{"train_examples": 26041, "channel_attention": "eca", "grad_clip": 1.0, "batch_size": 128, "epochs": 59.5}
Rows from block 8 of a small multi-label audio tagger, named by matrix and row number. Rows with one number belong to one channel. Each number is 128 + 24 x the weight over its row's rms, rounded and kept within 0 to 255. All counts start at 0. Numbers have three digits each.
After each channel's rows are labels from the 100 clips, of 14976, where the channel reaches its highest value: "responds to" is what is common among them. Only what is clearly more common there than usual is listed. The data: short pieces for a synthesised band: melody, chords, bass and drums.
# convs0: expand pointwise conv (model.blocks.8.convs.0.weight, 640x160x1), inputs 0-79
# convs1: depthwise width-3 conv (model.blocks.8.convs.1.weight, 640x1x3), a 3 kernel
# convs2: project pointwise conv (model.blocks.8.convs.2.weight, 160x640x1, transposed), outputs 0-79

convs0.519:111097138120202141149108167151113160112144118096164130166119134089106139118094106153158144163141133147135129123108119125124142100109136111107103130137141116140120101095105134138144159136104132118127101166145083151160162105157153081153187118
convs1.519:148150157
convs2.519:148135135138124124104156117109137141133124142132128110086131091132146141142123129150113089097077114087150163152135122135152124182177071133172104138107191111046121116151134157136107143138149158138146166126093130138124139161117129143132140153
responds to: bass line; reverberation; text has "room"; text has "reverberant"

convs0.90:150096140159157158144143141155090160167132138164136144162117145120145191183103165126134173150145090163073087163132178154185134133146109147127128149150152110121118091081116179120140154161087138134093118163135089147124121108129149096138121102
convs1.90:149156150
convs2.90:118147138127133122083114119130125128102119123141085095085131103143121107119148104153103117096088134093127139070132115111130115152090140143162103106166132155142141147110174123127147114140137124110140146113110146140081146136117127159135179180
responds to: muffled (low-pass)

convs0.359:175118157186136169147156157119119171189171153163162153152136121115127181124105157125129161111133095149087129122141145146107088143164080133151147116090138098097137125102125168087091167147146125125152101098100133135117124119119086102129111127
convs1.359:133155159
convs2.359:118114145116086152139136152080115131169142141118113127098138166095128141082065093090090156117139139153115112146095112110109156182178145144154124126163156155167115164159145140160184109124120112125132113128167132175133122144162127146120099131
responds to: reverberation; text has "room"; text has "reverberant"; bowed string-like

convs0.268:134130128108127157122121114145115133131110144121091115141103135133174129130083151123095155143136123158127117147149159111134184108128101110092117095137143142132094119168138134160164157149108140134131132142142095159146128128155117125112147109
convs1.268:107156105
convs2.268:145142140170131145116124133117140136143154127155150120118149127118082091096135147137089134119127141115114135077168115157112092154154144139169151149097118156105145166121170142113133125141167089107160114119095159119118144120125140135118139185
responds to: rimshot

convs0.444:154152184141141140153159105105147125144127172138150153142114156131107146149109105081141144150102158146100155171128143131108144123133089134126087091096144135137125108099122109106123077105096115118097116121140086109102150141140130068127082094
convs1.444:096103120
convs2.444:111122122147134120101123118135125123131123087123106120117132086122142121106175163181149107113094122103146177104179133115124107169156140131155141171112140102065162143138158145134117117113161156126158091107082157113112109121092110135104121160
responds to: bass line; bowed string-like

convs0.542:147152156109143147136112134152107127155162118164121119118132115116167131119137153133129149159144115167116138090136146126096116115081125146119096111140129138131097175083112163085170123121108111119100088131136103151103095119151150162085119116
convs1.542:147156152
convs2.542:127088121103158170118144085139113121118095151079097097086097174143104166170115113142125131130156107142080110115092119099155168115152114109107113131154134099151098108124132142144080134130123133152121143148136146153106125103111145140110120117
responds to: reverberation; text has "room"; text has "reverberant"

convs0.427:140156157113156163163132124151107136137136189123090117150114165135122154172091136093109144136169166159115117162098101134120141112097116123113090121140111150137104121101107118122119085082074105097091136141150081150069097119130128091126084086
convs1.427:102104106
convs2.427:103145087155127109153114142106118142095098142136173128140100117122095121115154132124129133153144150087153113157159105141119134101161115103143083154089154130092144151147139102159114150092181156130165115097134141132118144129125096091124140122
responds to: bass line; bowed string-like

convs0.323:101142116157117112106134133113151139104123157123135124131140124172093108152123120107133103114107147083130144136111123166148106134155174112143151109086111151150177159186157078154070114106179133133161149084127185114095160151093118115147130147
convs1.323:093117147
convs2.323:137103104134095122046118134135105138132114158128171168139138148157125142136132156146151126159128117130136141111119140173139141140156204107122105113095125115106139169142101128128143135116174149135110098133107117083137095144124118089078096115
responds to: plucked string-like

convs0.460:144157150116158156162129119154102130137142190127091112135120157135117147172100135091108146123180159160120120159090100136121140110091111125109086114139108148129106129103103118117118076087075104109094128139151081155067107125139129084130081091
convs1.460:102104106
convs2.460:108124093145090095131113141120109140114069161114128148135140117151123094137138164090100118135155162102139105127145114136134144132112103095138066149148144148120141144151134088160166098094167184125129160132138154183124137183157131104155124137
responds to: bass line; bowed string-like

convs0.396:169130124181122151136136107058090135183126079169142132157099135085161174123110160138109161101147101166080135126159163158111106121149099144147199148114126115118133138116133170099114182143132105102129113115106120141122129134133107102100091112
convs1.396:132154160
convs2.396:147149116110070128157145088112129143151111159162126129120112156159149156142094088101145147135104131154099139143078119152121113119124112126092104109104116100126087109068094126118096102143084124094064117129152063121124106117107121081148106077
responds to: reverberation; text has "room"; text has "reverberant"; string section-like

convs0.349:162107123182126149136129112054090135168118087155144150163096127077157182123107140137112165106148105162079122119168160159119107111141104139131201127111125107124130133116141158103118194145140111101137101115100113136131136132134099090107096113
convs1.349:157136157
convs2.349:102128134103100084108126125128166127120116149144124081145173089101120103159129071099131076108110130097155102173138136137118118089142102085116092089099153144108149122108143076102103127113155098117154161081112135133121154163125111087141105130
responds to: reverberation; text has "room"; text has "reverberant"; string section-like

convs0.173:102145151115118105145135167138146165137168158178146146147144070107131132150167122098134104093127126115139106143167145156128101129126139148156112158110160138133127138153103123098135132117154104123116123077124143094091145138104100123118151114
convs1.173:139151095
convs2.173:140144162139139128128167108112170091122138112110114141114165181128124116120105089139102126119147152143123120120065144087143129118132081131112112104151153146157134107140141115140165126151108111125082131138122106144169135080154125111140134118
responds to: plucked string-like

convs0.219:136122117121124128131108105103162094139115088112142142126118154121136123100131123142103118146144162116133165106082101091104144096113129090095186137080111097120126099152129109155120092111107130108096095117082102109148114065128118084140095111
convs1.219:160102124
convs2.219:171100139117136127158137153107144142130131139118128166105107164141153163138134111107143154095141098140135084132105120075165129140130174125098121141150111123181064101141125119153160143153110133117104139113115121101126130130131109170152126137
responds to: thin (high-pass); oboe-like; text has "muffled"

convs0.343:168129127205127128121120123067113155176147095165152129155118116094147166115109163152131149106101087152096137096162155149117108155161126137145201139104147077104149130139156159108131165151141115098150110097072122119132144145130082091107106139
convs1.343:169133126
convs2.343:166085173151167131130153173167150146120171161114168173157166120141108138131121116127128129137145106125159097133132160085151155108170152093104109124127147119181138120162101089158174141115184120140146117119131130115120142144146113131140148142
responds to: bass line; muffled (low-pass); bowed string-like

convs0.463:125140142090164147156116118157111114102110206095069107124112153124111143171108119090123132129166162143148111150092106113120149107086127105101069113144112144137097106103100108129120092083086126108102113135155091150082112124127127093132107094
convs1.463:103105104
convs2.463:084130117117134091111095129111128111082100101076102106152139093113092072135154108126118094130152166100153132114122126128152162105120158099104107159147155119102152136133128098154170119092151150136163130133152131141144165150156136105149123138
responds to: bass line; bowed string-like

convs0.451:150106118137171144098118154151123143121144125182139144148138123150120159151146127141121124175151097130145095115165139164150124098110121110101149094136110077102110139117084136116162144121127062099080088118099079115132096119114114110091149088
convs1.451:111099153
convs2.451:106130126119095123106118119097092133168128159092129106097092150164148146144121167113114154136181131148131118149167084135090138167124125123131087148122153123123061138136143141147097092126142148148148159129151120151105167179143131147113134146
responds to: plucked string-like

convs0.72:181167145157119130141167137142152113148153149157128159131157131162109138137104116126130145145102108139102134124120140093100107130090069130123096057158109119128103092094121109108104115122103104110132149127115112132122104158116127128089083116
convs1.72:162128105
convs2.72:110154126077135128079081120085114141102124116133136121110113125123142115117099150103140133091134133139154077113122101134130138134114178121154108184165141149131118162123112130107209113146146099080099151103094117111088137158172129150158132151
responds to: rimshot; thin (high-pass); harpsichord-like

convs0.522:135143171125129116123106154138113149158176133163163152136138110136146161125144183119131144140175120148127122107142134195132084141103138147146097155121145109097139183109108152078158133118134088122120100093117123087084091129135117134149120135
convs1.522:161137152
convs2.522:137113119161168158101124116171127123066103131108117117126117135140066128104143131141104122174082117086131122116111114160146124129141130114121133143139110075138153114155161123156113112111112129122121106156108112103146084085102133073130132099
responds to: ride cymbal

convs0.632:079104118115179157140127136166091166104117131140120078170120146121125158184098134113132130153146126150107140151091128151152140125134122136127134168150142148136134119126104159131119162131113145112099130155153096194147135116143160085126156076
convs1.632:125097155
convs2.632:129141101139131134099143123148129137132136149155167151143117169145143135154140109179167128159125135160103156119109119162137123100124141167150127096081109127098122143151134123114082135096135137101117114116054118071098116141093116107069119112
responds to: organ-like; square lead

convs0.244:120131099100163106120106105113117115098100116094129095140114106127109104145130112157121114094099139113135116090144142110110112104106133105110066083079127141126132105133115099114099137124133112135181115124112137108083191099100161136161167181
convs1.244:136160102
convs2.244:098125114111089126138128108175105094125107188102098124121157118119096095124121127093102088129138161113150118139120136151130123135119126130137120157179146195130136148122153110133159129111147109107076154116158124136132075149151126134089075117
responds to: rimshot; muffled (low-pass)

convs0.375:141138115160108148130141085038093138183125090165129136142105134085167170138112129135116162087147107155078136136151153165125098119138106156150193160124118125127123139119135171095101181152125125097133130126104127124136131150132103116097093115
convs1.375:163144143
convs2.375:137093123162109100115127109119138144144126135137166146145120112168143144162129173135140096167132138109135088085160129115129102123120124089079097126123125052118137136105126125119117100138127127148113071107143115142148142131143108093171109127
responds to: reverberation; text has "room"; text has "reverberant"; string section-like

convs0.635:102115097109190162145115156158105145096109104146124155166099152114111156148117121116172131156160134138127112135117103121131156090077142113097107142159107098150109091113102133141138152113089145087078083158146093137142105087131133075149147084
convs1.635:150153153
convs2.635:128116104137142165117130089123106097125091102124103109116098114092103133164133131110140159108103121123121163127134118124119134114154139115146094170094113127135120133128144128135130100130144123164179147166124143149114155130099162124147148166
responds to: reverberation; text has "room"; text has "reverberant"

convs0.116:135131138106106133125121120105109137171148124143161145100144127108177173138091128114137145138174118147101136180101126138141128111161107148139151156105145150131122125125103159111154138114123103121049137137119085144090120102153144138099085090
convs1.116:166132111
convs2.116:150099116189133170139185129173125139178118146143136125097140181106141127115133106136112133165155138138123123136149149101124133151167072147127154108126156125095128124100168157111150149142110125135121088128158099161120098110107100133074123134
responds to: muffled (low-pass)

convs0.152:107148153127121122137146118148098114174126168145116109162143141130164160177094141119087172104128107166068120147125161110140132146129121151124094104151160152124110105068126151118112143152091082117105158144132101169112124154153157118103117115
convs1.152:144157102
convs2.152:147154140127141147132136099118137122118120110126146084101121083098099041110126100144123107117080160094155136124143137138104123099151106139155146106078114173113152165115166104110132128122149115148186144110085170132106163131117117147156128163
responds to: rimshot; drum pattern: march

convs0.429:127130139122111105051139130090148182110132168149142133132147149152140140160119100121139137131107146130125124157109138187193147099117121105074092093107127122124108150159117109138113149126141143110119152130123090107129175182137116129127103114
convs1.429:164108132
convs2.429:143126125106135128103080122096113142109119111116103139112063104137119117122143162133121131136133122123116102108148100119139151122108144111105102129146129119142088150099116137116118081115118191159173120137166131122148211135109127147134170148
responds to: organ-like; clarinet-like; square lead

convs0.340:151127138184093108124143143090131155167136141154152134127126151129147157133097118120085157112104096143089153105104141164132096160147126137127120122101134085076122143131141140130090121182127121112129127103073123124149132175132081106122083138
convs1.340:166141138
convs2.340:096092133124142125073116095089138119129126122149140161092132129119102141145170120112144139096148114120095107142140140160175138141160160149134093147119139146162125155165156157170142134166128104172146135125151161102134152109119109177118117159
responds to: bass line; reverberation; text has "room"; text has "reverberant"

convs0.248:104131150131104096143156128093168138152129126131126139104186163139117128133105096128113141110108136104104141130069109154138125112144163098091071118083115086136133147122136099140128117126119076145121126116147147082136115100110123120157083156
convs1.248:148164132
convs2.248:133105110159129149074126162151101161149153130141191136151117110138134144127115158129121131154190111130131111098173166120123119160160118150166141111130165153087176156112136149107155140141154056125161111103069148141119092139113112120106131135
responds to: ride cymbal; drum pattern: one drop

convs0.9:148147109138166140096151131129135122077130150131121102137183122152109124132145106130151098159117154114148101130129134183129110116106131120125083076161104130099133122106123091109095117087108083106123108149133105099118087127106150084085052107
convs1.9:109101154
convs2.9:099123135138177119108157103104140120134125135080128111140126157127147125153148122168161120187151147108146092158166125134131144118172126111090059101076141075116126091134154104123097140128107141171104119131171075092105154069122128102141118092
responds to: organ-like

convs0.181:086146102127148146142128199135137166138127072131130132180105134109164120120111193151192118159133129133137131112161126120107144114116136096112154120143099121135122109142099135139106177112120124095108079111124119129110104098126100111116163102
convs1.181:167141131
convs2.181:135111099133136135103129135101138153157157143109193106081130070125190138132161177160168115156143090120152115125174156128128115134145092134104124134138157129115137145134143146111133148152113122138120160107098128148121114125136128180100110107
responds to: thin (high-pass)